Weights of a small image captioner.
Model: 11.1M parameters, 64-pixel images, encoder arch resnext, encoder norm batchnorm, encoder activation gelu, encoder depths [3, 4, 5, 3], encoder widths [256, 384, 576, 864], decoder width 192, decoder layers 7, decoder norm layernorm, decoder activation quick_gelu.
Rows from block 10 of the image encoder of a small image captioner, named by matrix and row number. Rows with one number belong to one channel. Each number is 500 + 40 x the weight over its row's rms, rounded and kept within 0 to 999. All counts start at 0. Numbers have three digits each. After the name is the row's rms in percent of the matrix's.
After each channel's rows are labels from the 100 images, of 14976, where the channel reaches its highest value: "strongest on" is what is common among them. Only what is clearly more common there than usual is listed. The data: rosettes with rotational symmetry.
# convs1: grouped (16 groups) 3x3 conv (encoder.blocks.10.convs.1.weight, 288x18x3x3, each kernel summed), inputs within the group 0-17
# convs2: expand pointwise conv (encoder.blocks.10.convs.2.weight, 576x288x1x1, transposed), outputs 0-115

convs1.252 124:522421504441454538491465514527446449515432497520455500
convs2.252 077:458491480513549489474515527448478508453450534523478529529515516516554491485510484526536518538484465476564485471548468560511526504467493539453578497540465478437430522528529475472585450549526504449467491502510525451514473488437545458510442508468486530512499495511543541507440492484583445491488560528513453504487540479535498511465530497547538550534472
strongest on: vivid

convs1.157 066:488494500554516485531551490392513427476465508507478456
convs2.157 105:582479450485449473468493574502551511454522489458497546533405563488524522558572588517511516499480513477518512472570419420597480530543485539510607469506510512553490462485570558513475528449523530514526505530539427496544493533468506528512562535466576481451531455542444573483494488550515518508375490488479514495493469486507423528466488496457574506557552
strongest on: cool; warm

convs1.210 135:486472465579482438479592464483447463482530500497482509
convs2.210 084:500499524603552521540497434504486461494413552445572505529430460495447480544503502501487413533493511417485524548500477528557496518489487520448515537520476407446420451506481595501480463513586498484522468465445520407504519445499519509463511448426455529557433519464452520515497487476514565531513552444529543438457430502593485527529461542484563477473492
strongest on: grey; seven-fold

convs1.111 099:486486440517436556459561492474545467544494551459540491
convs2.111 093:470452575490535481526436553499466551466460575481496533534445541489378566544515600514473482504523503460503552489408410547540566519523509472542509555552473544533436461554467497512483502503461497556508529481550465545485488437487471534507440569506519518520406485564449504539489554500478515482467492497487523467493503541485524512557567497559576460522523
strongest on: vivid

convs1.206 099:465457492556527550526552434497539547517580513512493471
convs2.206 093:480538495525463529459545486498467460496503554508523490527460475455445498544446520497521491515508470525485526538454498551499542450512521498501503540457480485494447524499524585511514451440481538498447509458546437506531500510503538514483438455485380558462501566521470586458576513508488505461443480557495464540475450476532518522554497564551550474422514
strongest on: warm

convs1.269 121:462453510418453527506468506533442461487435492497443473
convs2.269 079:504530478504529479542520591545549538518523461497534510573508450532518547537498524447443519495493555547525477525482510527470516503563513513511603488499483525420551459501477529472509511548519528516520533580584499497569453476529497419517547513542585505527443506577551537483455501527493587486494506574461500502556482505502492436515508525505462535505457
strongest on: nine-fold

convs1.69 133:432488508480521461488441431466451499480499485459558437
convs2.69 092:510540448493481518553530556505479538497475476468504508560533516517534507528582492451518574517519481519566546479519519536528520538599488521556526527503508501458516477500437474541548499527512510566564453500461559587505553527505510501579501528468575530459459460575566486521434547575551573512572507496537463481485529541472522499422593484506510464554496
strongest on: vivid; six-fold

convs1.71 082:513493466471499424535517467460431546491539464475578481
convs2.71 088:527489540470535494490492470472480483509515496438503472500462533505517485454493473488502482529491549390430440467500504474471529496545452551539547486450516466430461518512538551561515555504548534488575522487538499504502506467472510509484481508517524495501402475487424453509561488492527495442489483500501484429452430536451489513493542526464415445466463
strongest on: warm

convs1.239 094:486437457461468483550545461537442463468431498523477469
convs2.239 082:482507484443486514511448501456405519481514461459511545553502477494490537512558542470561503479455469485399490427493560528509527458487392484446459473534564558471519413470494506549611504477602507486418506481475484467532494551490454506545486476498539519515492531525484557536499493536503558511503512475425503485447541532525497532447442422431531527485430
strongest on: seven-fold

convs1.286 121:465469505483470451450424522492490495569586534480507487
convs2.286 104:444456468531474513475524508460493440509588482564456489439496446443516415488493491476477471414488510517526475536495498470514397454466470551478501501491449435539506490514495526430514480501492538474496443423463490487534512444523417472450529518416535460553527528473425580524521487472484497419522485464532532493536473440502527526470489476509484533444503
strongest on: warm

convs1.92 074:513470551506525443562479436485503490423480473556523456
convs2.92 110:467478503460478526489436479501510488454437436473581490487423410457488483535488437494460500408454547496507409506483476532378505498500499462560493502526459495518432420516509422501484439490466525448500496500467461455480512483432498533406502470548546482497528483505441416534511546465479538491501428477479493471542415474460529550536494523531415536423500
strongest on: warm

convs1.217 123:471516500502580459489511532479521529575597475501530494
convs2.217 085:448563505538483496507427490531582492420489455484453492562441511566495456461483511527515439523491539490472594414494496543515495485474528541499520491488506482488467499485454546441393480440439547461436579538526464450512522458486475497505453439531550455557504496489559526524548487564526486451513465523485507415455458493437505513509477510507522500453528
strongest on: warm

convs1.128 098:503521489581539477490457475441513565521496445476520431
convs2.128 096:509478505512469493485458497472552487488410516473474509466466475519589519517536480442510437495456516491537506499495490479498531501479439533469502557508547502498485429480545572545490514475497487552555493468457463460518586565457484516491513486466541482544454500529470532518601470545544450471568487537494475558483474538366575526524469453492506466485560
strongest on: warm; vivid